python train.py --encoder_arch="transformer" --model="encoder-decoder audio transcriber" --dataset="strings of digits, spoken by a formant synthesiser in many voices" --train_examples=39062 --gain_aug_db=6 --n_mels=40 --hop_length=160 --input="log_mel" --spec_augment=false --win_length=400 --tokenizer="word" --vocab_size=14 --encoder_norm="layernorm" --encoder_norm_position="pre" --encoder_activation="gelu" --encoder_mlp_ratio=3 --encoder_head_dim=48 --encoder_fused_qkv=false --encoder_bias="all" --encoder_qk_norm=false --encoder_parallel_block=false --encoder_inner_norm=false --encoder_subsampling=4 --encoder_layers=6 --encoder_width=192 --encoder_positions="sincos" --fusion="cross_attention" --label_smoothing=0.1 --decoder_width=192 --decoder_layers=7 --decoder_norm="rmsnorm" --decoder_norm_position="pre" --decoder_activation="gelu" --decoder_mlp_ratio=4 --decoder_head_dim=48 --decoder_fused_qkv=false --decoder_bias="all" --decoder_qk_norm=false --decoder_parallel_block=false --decoder_dropout=0.05 --decoder_inner_norm=false --decoder_positions="learned" --decoder_cross_attention_every=1 --decoder_tie_embeddings=true --init="trunc_normal_002" --residual_init="none" --optimizer="adam_atan2" --learning_rate=0.0018 --beta1=0.9 --beta2=0.999 --max_grad_norm=1.0 --ema_decay=0.995 --max_steps=18400 --batch_size=256 --epochs=120.6 --lr_schedule="constant" --warmup_steps=550 --weight_decay=0.08
Rows from block 2 of the text decoder of a small encoder-decoder audio transcriber, named by matrix and row number. Rows with one number belong to one neuron. Each number is 500 + 50 x the weight over its row's rms, rounded and kept within 0 to 999. All counts start at 0. Numbers have three digits each.
After each neuron's rows are labels from the 100 texts, of 14848, where the neuron reaches its highest value: "fires on" is the input token at the peak. Only what is clearly more common there than usual is listed. The data: strings of digits, spoken by a formant synthesiser in many voices. In brackets: how many of the 100, against the usual share in percent.
# fc1: MLP up (decoder.blocks.2.mlp.fc1.weight, 768x192), inputs 0-95
# fc2: MLP down (decoder.blocks.2.mlp.fc2.weight, 192x768, transposed), outputs 0-95

fc1.551:509536553507604431477492503533541459530471506443461512574383565461539459566478529530461496456480473487520429534545564565506562540575549476610581415402411473598488617527550644469386511420509456544495436487567620429470481590513473409460505534510430487514517449553466480445465503553493485399
fc2.551:506528466488455515502306436484510601573444449396553467460577492471480500472444540464524530470472506536487488519480546469586480519460489473523405594469476521560484445435463465544543450571442525457499443479508481502509435377492468570529506548448526549554516474523676527523514501539584529459
fires on: "one" (55 vs 6.1); "three" (17 vs 6)

fc1.97:500514470468564535549510454583470556373545589574477475531515471600468453565443465485518523527486598487605539538430561477513529553454522415558536490616447389601509494482576528479460483493501517515444567412530564426467474532519483449487506523506435491439466498389501520438595487391484478463
fc2.97:462513554485557460535576433594410527468492550518484478507503546541417537598445471454568568527453503352582506590508508467509472561434457496518571442516509456603528496503533533455521479423416530416454529536497503415449524528479532454525556478513495401495516472487459570492522450407478527466
fires on: "eight" (29 vs 5.9); "nine" (27 vs 6); "five" (12 vs 5.9)

fc1.421:499508622423523433539578484534509551499474640511508413537515497582503477587490533502513517495518574446599592513469614477603526569460518572557581484529451384526542588440489589532482527531461530551536582464465545513414543519521470420532464564591463533432471544450490483501585529549417467541
fc2.421:459486523438560488599593487543453499388465555591528481547473554464509459640556473461542479540504523459526605536450457477601493568483505495544617482520501488479524504442554502521459440530491549514484543509491483509524490539525530468472545457582420398484537481417489563424467444412493536521
fires on: "six" (23 vs 5.8); "nine" (20 vs 6)

fc1.215:464402495482522504508608491534452581493497602541443402465510514523472478568496446525579537543470524473562581512411569482502507508438427563419572443576443449553459350458479469477574463554519550468524675450470517486439545510530477481451609499471540466403498554415469501497595489497504461497
fc2.215:429530456507503507572550460589438510448492550544471420551426545602436529616529444497589544538491531371550513557434507421519512566484502479443555448496434468526460458465544577485471466565448547444442558485568551496443476530508519443452654559499527381442527511407500479540533414487522447491
fires on: "seven" (18 vs 6); "zero" (13 vs 6.1)

fc1.579:499442445406580539440440331531499503471514468537518468473420555587557534514538497561553539423485494546541472481465495493499436445509574563484460462527505443546513546460475480462405488490494534443512471357476470501497476472500549527518544481531517440491490553383506482508494510522474529650
fc2.579:511479481460484493430356474517563497537505360434552522506463439483488523475562567615448476432467521571480474401477410442494527436586623523497413466441545467497466525418461528506402487567559503496528386399498380564561436504474515441543511474572513482478458450553536505558438505544500495578
fires on: "three" (100 vs 6)

fc1.689:527421479561517554484580548473469459484556645542474549475551554563544460532506414506563465586532510516485489427479426583481457414438492509438482522450461449546506467510523519490474475391458458472457568514525634536570467432481503558494617448388530456542536534379520426449648452502451489529
fc2.689:520548512555495574549498520475570409452552578516536544515556461476469503484476400418447430504530571538439474515525392514547498503522601466477452615483547524470543512478590527547435510414482471504541481549595554504609429563474496445543486502456485419629476461472471455592498408434517524489
fires on: "four" (99 vs 6)

fc1.227:529389647473433519497560476565501488501507545540479464452399549557489532562527400397528425519501538520474547500522477505503487484517428560486569577521479484513545561511480490549520510468475541464423554533469558506524586460456507507500537474603518510533510607455493454495552431439429480574
fc2.227:459523411467567489519575454509536559504517518472575449527543534573568489507435456515517497542496621480605456486430507539532572514477510530529487462534520435509473454407525487486500476412536541427432533409521524518490379523576488513554531476377547427506488459433549573546593546457533509488
fires on: "four" (15 vs 6); "five" (12 vs 5.9)

fc1.415:486519592460456440493498509581532547534504532575528473574394592554539515538543556531590479589500516483507493491558497497466433493534511562531545532466409532434572501503483549474475550515444546518487561403432520581545560457576459505596496492544471477533452568332541507432545509510464504601
fc2.415:475519571401545470563542492547494485466485579521498404560461453490489505598557473496490471566494566421633568546458513490589481578465459434588549450476509504568496482442584535412430460492442516491497538457490556495399480541553525481537583523532428398473450535451493455472506456456526498518
fires on: "three" (24 vs 6); "nine" (18 vs 6); "five" (17 vs 5.9)

fc1.757:453454501569553477536541451625458554448530609592514438500501559570493460554459456490575533537475557472582564540441605497496467554426485531521524488540429416588506454484526508455481470488471521479492595432519612442491510499498488524460592497499507485442482546392469530459631460434453484455
fc2.757:427449551490511458508570498597412544462575548542479487513478529526483514705512462441580511533472496459544535499493490453575433473465423484477659472535471500509482463536548453490503456446421578420450592480462474427497499422515504575498619462540519470456490541404460551516524432496506493525
fires on: "one" (25 vs 6.1)

fc1.361:514474455514502486576611515585456528453503585572562412565490554572507469544469486554547500588478581496585571542462604510455495594402489478540515449558450410593484446460576495488485492477493515509523624464511597471481475540579499484525515470463484470440533531455504586475621512420515507481
fc2.361:492441496436509504448560486531429530433570612536468470490481509555466543705509513423567529507420490483540507508483525490544468420463422539425602472527455488558552440517488475488533437461426544445432572421403481476467490356540556524501607399528469463490503547387508510445487447510492490514
fires on: "nine" (30 vs 6); "five" (13 vs 5.9)

fc1.553:460424577393439474413587483528524548481483503532522412485412519487536524550583525468571526591495504498547541480549519525489488493501373475562585467606512544489517525517420531512493541518507525494442601538371465538487566452443462552580493523581462560527472601477483465504493461480447463655
fc2.553:480535484493521523493509446557626432462459479504518488556505441567582445438438469541419515501494557495590457498486542540485566505524511508540468475501507425462449463423577532454396522489644457543433507484537557563427427571516520480454471625435476495455459465513548420534553532472539444482
fires on: "seven" (21 vs 6); "five" (21 vs 5.9); "nine" (17 vs 6)

fc1.529:526456593425498474471599462535553511436494492517529423570458451446545508532563570528527523566515536460562596523592607431607519534509430420541593382570488470506445514552508477512482582522539529564497582550489500496417607546472470531499481522592469540472515546547420462506509524493440499591
fc2.529:517568476537576558525535505485610413467480483563477586520525498482542463431460384514394454438515531510460511493496424560448583458504540542510501530548512453450468501449556534412447492469565447526577453462589561533523425555517490449457516530398517485523425400534510431524559472421524522441
fires on: "seven" (21 vs 6); "nine" (16 vs 6); "six" (13 vs 5.8)

fc1.206:490568517389538503579538500514572440504526557497503508642453437541546456579528518510428507492512545499507524520523485442458510527579573496512541435476453335501514531485616472509368516458481459541507473489534577455517449628544551447514503537527495466392507471499392516532517529509467487536
fc2.206:522522372573533542520427468495452538524453513506483556442553541507437480496449438417537553449472444503452446510442443544560532459471557507408358571513533485475574512452449512467516425542455457465539447457553471573538462412502503466509563540402581483458444491397568498533489429564601464456
fires on: "three" (66 vs 6); "six" (30 vs 5.8)

fc1.262:471412479474525515519552461625478583417467569576486422498469618594572486535510471583552501556492568522577495496418557525509525533423508502595505423568465379529517539442523502461437464502536498485493583406491580494485521535526503537542568525484511508418533534411525498519590514382491465529
fc2.262:490506462512455499535591519549438500476526596599508497516452461542534533656498488438572437545518524461537549536473467515570454491433410565489632462522490459490565419574513447462541448490391553466464591527471527497454562385566455550468554495456512478449503580398440528472562444494510487518
fires on: "<end>" (41 vs 20); "five" (15 vs 5.9); "nine" (14 vs 6)

fc1.513:578527525463525449488527490569506607467505494525547363552505502574481490520447542477585540518491543457660573569467627434484490515441473548497529488519485494531533479513547489535499447515458599547463588388449439503435525511568474518552471526540516539480468568445491518505505492509475493542
fc2.513:442538558576500494602504515430461463476495527532515512478510511441522663586504546473477416563609529496467449510510541488583458555482480367594467561521560633486383476564523486487550551472496406474510505527539546491510520476492489512502547489503437523522507466496480505508516538526409557447
fires on: "six" (16 vs 5.8); "eight" (14 vs 5.9)

fc1.213:494418610515495500504490496561500451390515545656524505460496524579532507526536506504502517514422534487603553458508583537375525520454401511611586450506462438599546571425437543525486516529542462522394584413473547582452501535480490474519486520486464501482508493471514447545583531487464438480
fc2.213:444487551411470471476480481573465522412493502456509473495491604532494466634517452479493426530413530482592439494497531536540505444489445509588521507520435494572542564441543551499474522444450546485454476437403496447498475529601532531562540515501472494539477460456539497420491474361529467460
fires on: "two" (14 vs 6.2)

fc1.637:508438538461569495511588463516432478423537538571409447463428566483601534550508475525494503528492481530537549495455532546541446524409402440521603438468483489494460460552502466425481453450519467462498589474437589377461510541458536571461591438501395441523511562463404485502532512490477539528
fc2.637:470528479522530523476478505583513477458476534590427474550456548592491583580583492468457368452541554514534457529476492540564547485443573506586493480442532471538512660476565572481398462470453510451439503433556540523488496458571472393538615557511551486504486495413571451597468402428484455484
fires on: "five" (14 vs 5.9); "nine" (13 vs 6); "eight" (12 vs 5.9)

fc1.631:523505454457532543555500420564540505418504531572518422540479554616575473486493506562522495563503604525645499526479617531488503565409529480637458446522450423518509510448551528436445513462481519507486548353501573551496499584570477509567556545457482483502502526467532528481589495404543475541
fc2.631:418500517537557480544611497442399497473528625552437478491469483551521491697458476543494525484540495444530613498467562429499434556433436557478616501505429453523427411528513439437578449539495508493444577507480530433448535454480550565467519505548487474387486474514521504545605536532441572488
fires on: "three" (26 vs 6); "eight" (22 vs 5.9); "five" (21 vs 5.9); "nine" (19 vs 6)

fc1.394:549491544586583495511560488620537424492528569559465547532501622483606473548519487513516496593538589509493532495550478513429470547493562390500546523420473494568469565564568491516407563426456456535439516519586607476564494513435468515457522465445493413546516513341437527487559470515429559515
fc2.394:457530554567639498524520395527498361492583559552567540483540487531472508491495501488457501502537499460471530513489423472475481539499608492472440505507505464517456445508469501494451510489495472537499483514565542510562464600379561446505525434524507413584516451465438518605504525477374554491
fires on: "four" (45 vs 6); "five" (26 vs 5.9); "one" (19 vs 6.1)

fc1.722:373443555525517504439444489527533538445491567638517531502504517464491462558533528445486484458451502504493606471544554494517538416462477593518576422536420466522523543501445574529492559497508570525502538367444475538472551470549471368497504505562506559521446495493560464434555499468515444526
fc2.722:520507488418521505466569496523547565491511516572559467576525434519556466608459542471488606536498560460584598534569499483533537466509403448553636424556450505537392381499525464464494559481492605534485492492425425491473484468528483544493448536469412464556507539487499504493495569432530553543
fires on: "two" (28 vs 6.2); "six" (16 vs 5.8); "zero" (15 vs 6.1)

fc1.365:491509513614507478538529461564560430540520525643467532533412580496628499487502502548459517493492606506548559546555518471411491556472519531560523505465362465493502529442553484496474545528494503561461483467574598487494533567518481498466483540490468447495470475478522460522627514476438532454
fc2.365:501588474520494566563556522463526478545519532465484506537602478424399461586443530438566458558415511454438529482523538392598505526502563512493493527602501537430418457498536441506527541530405552588599523441514471526509507534547428457549482449471523515550523473502540552524485521422520596460
fires on: "one" (49 vs 6.1)

fc1.150:547490566426477499510515545470547545431472553545553503523550410530444417533493550558526498529461564429542583496558562434459569464531458504495566475602422459480522436456470544447579510546476526586490574448429439524475497496602453428555459490541446510470544447487597512447583507453475524501
fc2.150:548518503545365562421478523519588449510481474526477555519531424465517543507508540506455493479505544485470544509584409440513502406547479569458553450427483531405561468518512465531534561496489604503533470477501419573502577396535415535482467478502476529533555494589519415533442465542514534515
fires on: "zero" (37 vs 6.1); "two" (15 vs 6.2); "six" (13 vs 5.8); "seven" (13 vs 6)

fc1.507:392452530541489519488566498586526541461494608605499459473514593517439485569505436441524494515487550527560562520455588498552522503391481524552563469563434440583527499443488528482506465480459578476563620395454554540500541458510475482566578499468486482517550539466540465518582444414504479503
fc2.507:503501543493520465480553490545485521472506566555582476568456460574493490660483507506507536551504599413604577550513526459530457465486406540483604440516446463542463431510555459457532514467406613455443580459436453467452517426506470554503563452533505452481498509443466519551525483466522538489
fires on: "five" (13 vs 5.9)

fc1.369:541439508449463575421449423574586518339473542603530557489440514604542524465505446430481496480523560498553489450481483547543538407512463558529508450447420430498513529441482511574508501498469533420367502468456530549510506419472440478547511490528552518518484519526565400516603455488525524529
fc2.369:438482541471569498649566529526427489548484628543521480458489525520479495637453465493516487499467463481516536453400491492616554572505502471530583474527510443580524489454489549442508394464474484496473543502501547413483453483465551390470523487525435350469475440416533556449518471478506505414
fires on: "two" (33 vs 6.2); "three" (32 vs 6)

fc1.738:577440570470565526521519516561568538451502576666509476513533495497586484534549533489502500520475604505557536487465557507546558499454511418582587397601508424587486530443541531495434511510488451542508610427505526472448488517560425400573516515506447471515457424482562489456575517406485516560
fc2.738:484482496478453457494530460572458547398445553527588459507491541545435538631537420447596485607543522429597441537466535511597570507497464470498561473469492544559453505429539487513527485457416560441445538493458445513497513450573497543566587506488528463504509566390502528516461398482541451510
fires on: "six" (14 vs 5.8); "eight" (12 vs 5.9)

fc1.5:465489467396445492451464441616493590424507502518482429513446509552451519498543504540548452500517514498584460499495579558573476486397466486600487449501513496498503539455496578488489520479535541484465543438393504484438528455535450511576585501521448546504522579434573442478535493423526443559
fc2.5:425476514481525510539576419578433509481471618497492503490469450572515518643478484438554516537557506441553533529446460474587474546420451516421530483474474466410551401482495464520502414545465532438409580580535488532433490418452527520435516512490501420437559515352511455451495378570511499511
fires on: "five" (28 vs 5.9); "three" (27 vs 6); "nine" (22 vs 6)

fc1.305:469516595428529498527572484497479484430492581589524521579444517530459452543478546516482541581491520422499597544580533414475462493526434607418568492542348471448503386499480522458594558514484565551456557504457477500485570567492500467426517430592457503479442471506433450479571586572407495505
fc2.305:487528535439384523519546569521514448420477574528473565565473319489525454511555433489448462574528570468532608508539427430571485427516441499517536559499458460447523489488555535454495459446532562541519499539469456569486458468552500437541421492448444453477466524558493455486530473477555490534
fires on: "zero" (61 vs 6.1); "six" (15 vs 5.8); "two" (13 vs 6.2)

fc1.207:445443492535551456569549436546432488439518587551486439455521645587508485508489452586555493540475479508541527498413589527491468600347460529527489478484428395478488507484467532394516477510486481468495612428503630499468519584507522515509586476490512538482496520401486499495648510488438446490
fc2.207:429528454503556543471579565537449504476598579497487517540535507484488403672433540412544517542456444436515607477501448473587464478485493496413602493457498504500432472560575530540473507451445434546506572489521512482533461506529478472451554523436507441532512499450443459426447494508454454456
fires on: "five" (19 vs 5.9)

fc1.451:546512455506562501483514477635522512476479545486460449522434555504460486530482476481494479488475534504610452487463579543533569513434532484575515410423447468541509587438547585419431525462431492492556556431536561502466520546584518410522650523442517494481469505492550476493566519379489435442
fc2.451:421469488484480488472618442537464541497572528570644405500487480445566535587525447468577500507607557478559579558470497535585462473471484544457525498535514558439565384507511466485458523524495544465525554506436454545422452467479515568469538554457555426461520557455411499495467429552531505595
fires on: "three" (17 vs 6); "five" (17 vs 5.9)

fc1.278:528493591495503482480542524553551532458495577590534473520477409451495454531565509549486504461463566508521609496554577443536541491494480486637569463612450473532510547484455558530474539524482531571506555442451504503476546555534460419548471564552426524518493507528527485582524505433510483517
fc2.278:488480541454494471475565451555480538430517560530552441565502493517532499658492473421555584570469549450623556591523540482583504494530401459503616494613462533555467429525545465527527517507482593464459543500429451473472513488489519595481527533462461519482521555367474519540484496488529524547
fires on: "two" (15 vs 6.2); "one" (14 vs 6.1); "zero" (13 vs 6.1); "six" (12 vs 5.8)

fc1.162:461430583463461442493651505584521467447489489521473411543459503472582488594560497491514463545521545545565580477530569484476550513498421430593684381522546479453514545499550490535448528453490459517482643575465536481424514581540523538548567491540457506474542471526420486560532449419377495595
fc2.162:506599434538519585533528487533610487530506452509480559543584460562540465455415390466534493490542583507467494499446398515482531493606563532448480550470499502422482468466606478472455400461529495460465455498645484574596470474527438511440499539399547420484454479484533487512584427484503534482
fires on: "seven" (17 vs 6); "nine" (14 vs 6); "five" (12 vs 5.9)

fc1.679:468456576492447422508605550490480547514504518486549434493458527468444503506571568561546496535498459450514522479563713514547539559425427502567548429484509507397505566501464551433522597525452480549453648534469527545405605468586487459540501509557491541491545524512499462439498501440443444508
fc2.679:517668521457572506554570492495559423527480479465485513600481483533528467510416456571450505505571538428489500576551426518389519513549582542588488454480465457523509446495566548380406499448540476527526380471607498492559486604466496473471458534460423446453441455576504504485522515464498505477
fires on: "five" (19 vs 5.9); "nine" (19 vs 6); "seven" (17 vs 6)

fc1.714:492409552519524497537583527533437534390474575649484451484522493546566438541515484525515499531433528524567599459420590507558501517347437437604546470616487414532468486515515530495512485511510454534491625426472551449442520573570449472553520536495456501456518488472531491466641524434472492550
fc2.714:487457423397479466490600511450451606440477519466638437479526463553467465649528422409605503526509479500532544534500525507537542494446439525461604514578517508500461486475493415491546515530474539468444513531409429509466491466530518610528532567465589490454480562421471591528482471447568482546
fires on: "seven" (16 vs 6)

fc1.462:514532563434516511529522501506532428484500542506507539610508425546554426562511548509413528497496533487544486481541495475505522475575546500522543379522431333539567498445558550509433533458470473597487495513507533464482436630503504420486465544527449474446515418562445471471567588564446483509
fc2.462:475446381556492513539406530474462566509414486488539529463563515503463496504523388529502497437494507498498502487374438528501555483436514452463469558462533480486565535414472544459525392626500490425504434455545414603528474407496518478512567548431572452482438445500590511560490404539611510479
fires on: "three" (27 vs 6); "six" (26 vs 5.8); "eight" (23 vs 5.9); "two" (13 vs 6.2)

fc1.516:518531444544568488603511421555534442475527519550529474587466530544570465486460490535456543556517606489628563568527571452434491600474549433598519502497455459521488557433591483468431543478453509552488504456569578497505476590532514516540450512449467459477508473510535535488586496364477517502
fc2.516:543497541524539481511578539549517443546528628570495479498503510519420554599487512471499485529443487415508551517489481504513549498495482594419491432572467401463484438476494515464508531494424532520520591440548553503441509543457449458461572442494524504484495469409456468614565465412446435419
fires on: "eight" (40 vs 5.9); "five" (18 vs 5.9)

fc1.708:457437588521511536521468502547489461416490613721480516473484468581495466468556455500474486511448545524561586495466531487454507465427462461592560473563459358462534520441465569484503498478498487526454581422494560527452518561553492435522517513518436452500513462482542440469661504448487490506
fc2.708:504457523471508563412541580409429573532478585446499505443562544488511415659486520467482532489439415553513581469494535533606520439457477540480526501552405494556442449534414533453555449536557563483463468429396472532526457413451506542495450541487476592578466515517552436484469524568571488435
fires on: "two" (14 vs 6.2); "six" (13 vs 5.8)

fc1.724:472446469580567483546637465545423588429485586552519406484521580571511457574438499566583562536502499510570540502414576488496507589383492502543511484599471450548465513501502502392486472536506518496494602414489551456468521521498513533522533524485511525431461524405505548534568491476475493496
fc2.724:475460509523571449457641482518455495429518613554561457508447531535537523708467486514550537532485511424568570531463528534549517492484441559480668432542439477532458448512501480439519489500458577412483566470468494490468561485498489581498582472511484444533478550454443517569503494467507524525
fires on: "seven" (20 vs 6); "one" (13 vs 6.1)

fc1.167:382443574553501496549553557500418485443521615595495516457499526531457410518497444527531483556534503490527596480490515499479512528373454510493560516567421453415547475395439545420548554553462523511477589475498552574521544502535501462536463427527490504520435466459567520430662508423482453519
fc2.167:455477474491497548466558503555491503398527596600566545529507552519573507632589431448537426566435546455567551507449425604567518436444481460482572457448522521602505461532573504470467477478492517474507535494524510501516497504502462488498570536410477422560494530410474469492479436478549532532
fires on: "zero" (30 vs 6.1); "two" (22 vs 6.2)

fc1.234:441526589487548481515540469565540584482479603576517433543465469568494470573445487481538510530504589446577621522479541446580546535490504610502583490565466446496551486457526546605482493526475550549519560429486524527429526487522427402438483595565511528437485537403516506489547477526426451507
fc2.234:505522569457538460600633506506495510468467532592513439489483517455477536587527439470555501531475509416522558573428512471600529594472488498537585426574561520449471480487569469459519455509509505515541544580508531413391528570542497451441556507575436461412496464451463515440467473411482550462
fires on: "six" (20 vs 5.8); "nine" (17 vs 6)

fc1.598:440361552552486524469610470570473507430520601602479535458537571559525452559494531513549558516456485514518600456518509414489448469474431562424565480562377379486487452514436490447579522533518541518475646474392482532516546478453499499443495452598482532509467482488487483467631518512434501539
fc2.598:507569526505519578521445473466484453508522568572475555544592438578436464568424544463478564539530533525496553541494470381551421427490474496404529469513492428517521411563585400445538511479455592555497482476512453436527518531461510508503474382534400449523439496433467563557503542468483570483
fires on: "zero" (27 vs 6.1); "seven" (23 vs 6); "two" (20 vs 6.2); "six" (12 vs 5.8)

fc1.430:552422546505520502538664496567441543441477632528472441490537537561486460591412452489534487569476548473574604513416577488473503535451457493490584468580446391558521514477524517491545444472513529494481665475480555417462514525519501499455540465501495502434499542426471519481605492467464467475
fc2.430:496515600516494430573544441571459473437492560532509428518440515592427554589510487484570465546495579368535464565440507496568463522468475481548557472455481512496523486469548558458520521435334531438432543499531486480437526523504527452552537490630500430483527503438534540487527424448515490530
fires on: "seven" (24 vs 6)

fc1.691:434383585464522535496461512484504490491515540700496482454433549534587521545557448512527463533475515512514655480484492474533452465494465548492616513624514504471578504483451512479524460538535474507525617446469468540463603511518447457478547449571536492467541484396495411557564491516405493631
fc2.691:458529502477545509504633534510482491466502496561536518537523530573527477609548409428538479529513527445558514568458499513552572471467509469563565455563495489521397515486571487475462503482451545463453453406506485499555478535564502475537539540481473414538449455429495528547475425401590575462
fires on: "six" (19 vs 5.8); "zero" (13 vs 6.1)

fc1.648:390476602457467446537530466535446524478562552609499446520438525568465522533480539492499507544490518493581543551492623468464474557391448500583575502580441461591483495474458553504533512498456573500468588367421500457458577529510501459532527485598402452484489507383519535492584523478494501505
fc2.648:401487482561453500484537572518444519403546590593540576520473506558515534641516446480511478554471554430573560548545507402513497504441490451500546568565498546575442481476519462511516535454425552382436542453498532516544485427531544519566585434491520473532551486500454511604496466351497521461
fires on: "nine" (14 vs 6); "six" (13 vs 5.8)

fc1.702:491475649505436514540504487579510409470521568648444490521425540561544504537532435481443448547518557511529553549533527475474453524482407544584594560470463464492536518491534519544546527436483532538471588492478582502503544565500521524495567428529400457515590525443465474466587505471470494534
fc2.702:550473567454542488423588538434533594508520410397607419523552517516560560578568484540497465513588563518554465469483518566469508466512528437570506427584584491484475506492560543466462448431510422449514442435509469487439421460471433545556515501492494507486450447495546518489468458496499594506
fires on: "two" (13 vs 6.2)

fc1.592:502521549511634500495504459504544422583513529499477482565489519496557477612528555478460524449495541518536483469504511515487496468563587418540579347501499371586544557522564593500403496416497431554482509405562568418442412621500506417539541528522420436466557444477478492496510514551379507524
fc2.592:485458401464433515438347499525543568474459443384521536473495482465463476509579509484527472470493535531473445474489421462523540491531603455454400563388511509457555511445454490525455465567496478464498363470545439620575477400524466476552523520503594486515482484507564500464414399531597486543
fires on: "three" (58 vs 6); "eight" (35 vs 5.9)

fc1.176:404450497495502527479630513579521564419595607585492406537493586543540427568499493546547469530439595515590539489464585526484517518443497484562519475593469407526475510466572486447452509486525489539497648387466595470514465531569439526548495554500489551440449543459507474493595517418451470529
fc2.176:520423549468502489439591479530500631428481551560588439477503513534525526650512450435629488524477546468519528496505499543588609444434436503512618454618485507546530504494521507481521543487415586446432503492396474489463468418531454516522539542519519485473508489417517502484521463433504524543
fires on: "seven" (16 vs 6); "nine" (16 vs 6); "five" (16 vs 5.9)

fc1.751:409393500571509530476476496502510525468534587590468527454515514548499470539470447529511544462449534469509619478468527502514569495373423460510563496491425483554475501496440570475555467516463524488411552403475546495535513434511399430534504491452514490526443528473564435458596465509508477459
fc2.751:488598561493557443544525477497486522497572518548460428503454556523492558570500548459533518554463500409610467586472564557534419559451447456584464499486441575526404438558510522488469507496447489472453500430455512449491534512473547551479570499507347430513545548402524449425492533469482536445
fires on: "two" (37 vs 6.2); "zero" (21 vs 6.1)

fc1.220:452468558459526448573621521533505489514497599581486519594464460529512490603539498495552568579504558474543642568521501402493452561525489562479636504578435429499515492492519507493499534524490551543534567492506509563487545538486488471486480466550489440414493513383379558478612496489423498510
fc2.220:626553522449464472533592521505532489498454534449473425606450527545395540568577461484516489540646563456554463540534531494484478539530534547497436428476481438416505560492588476422494548497395604554529500598530543503454612533507485498545543427575484503419438520462490515565491402464524514554
fires on: "zero" (22 vs 6.1); "six" (19 vs 5.8); "one" (15 vs 6.1); "seven" (14 vs 6)

fc1.498:435429521524532497514582458619501558460512598610488392496483547561528491559492461482569505543471559504585612508428605486524521548394441460574579452624472468585521473489533493469491449506477526502509631438500553450449524537524455504498533496490439513465499559401516505489586485439477487515
fc2.498:481457511458546456493573489538416559476497572514523415506485566565488533698472472448574525533454497442564522570463501507506483495475400533492629475525449494574510472520519514496546411457405550415450538485443480440441520429495532558474589456472479471498517519408500560512481423503517541476
fires on: "<end>" (41 vs 20); "seven" (13 vs 6)

fc1.425:468414530569505493451576489505514479469511554504544522455493572520547445506522529512528499497546590516521616459558602441460502498403538446528482461532404399503479630542447513549468560484476517551477565476512532518546523520454438440587460462542504507542556532476504541540612492505406550581
fc2.425:531531567585631522540597473466467404484579543599491463535494527453526538635433451534519509548525506500464607490491469485552563552544463556462592428510559508537494401524529451453497474496484555476567553421536530480484539510459511513404616476440505446507467551447429509578450528462392510484
fires on: "four" (25 vs 6); "two" (14 vs 6.2); "seven" (12 vs 6)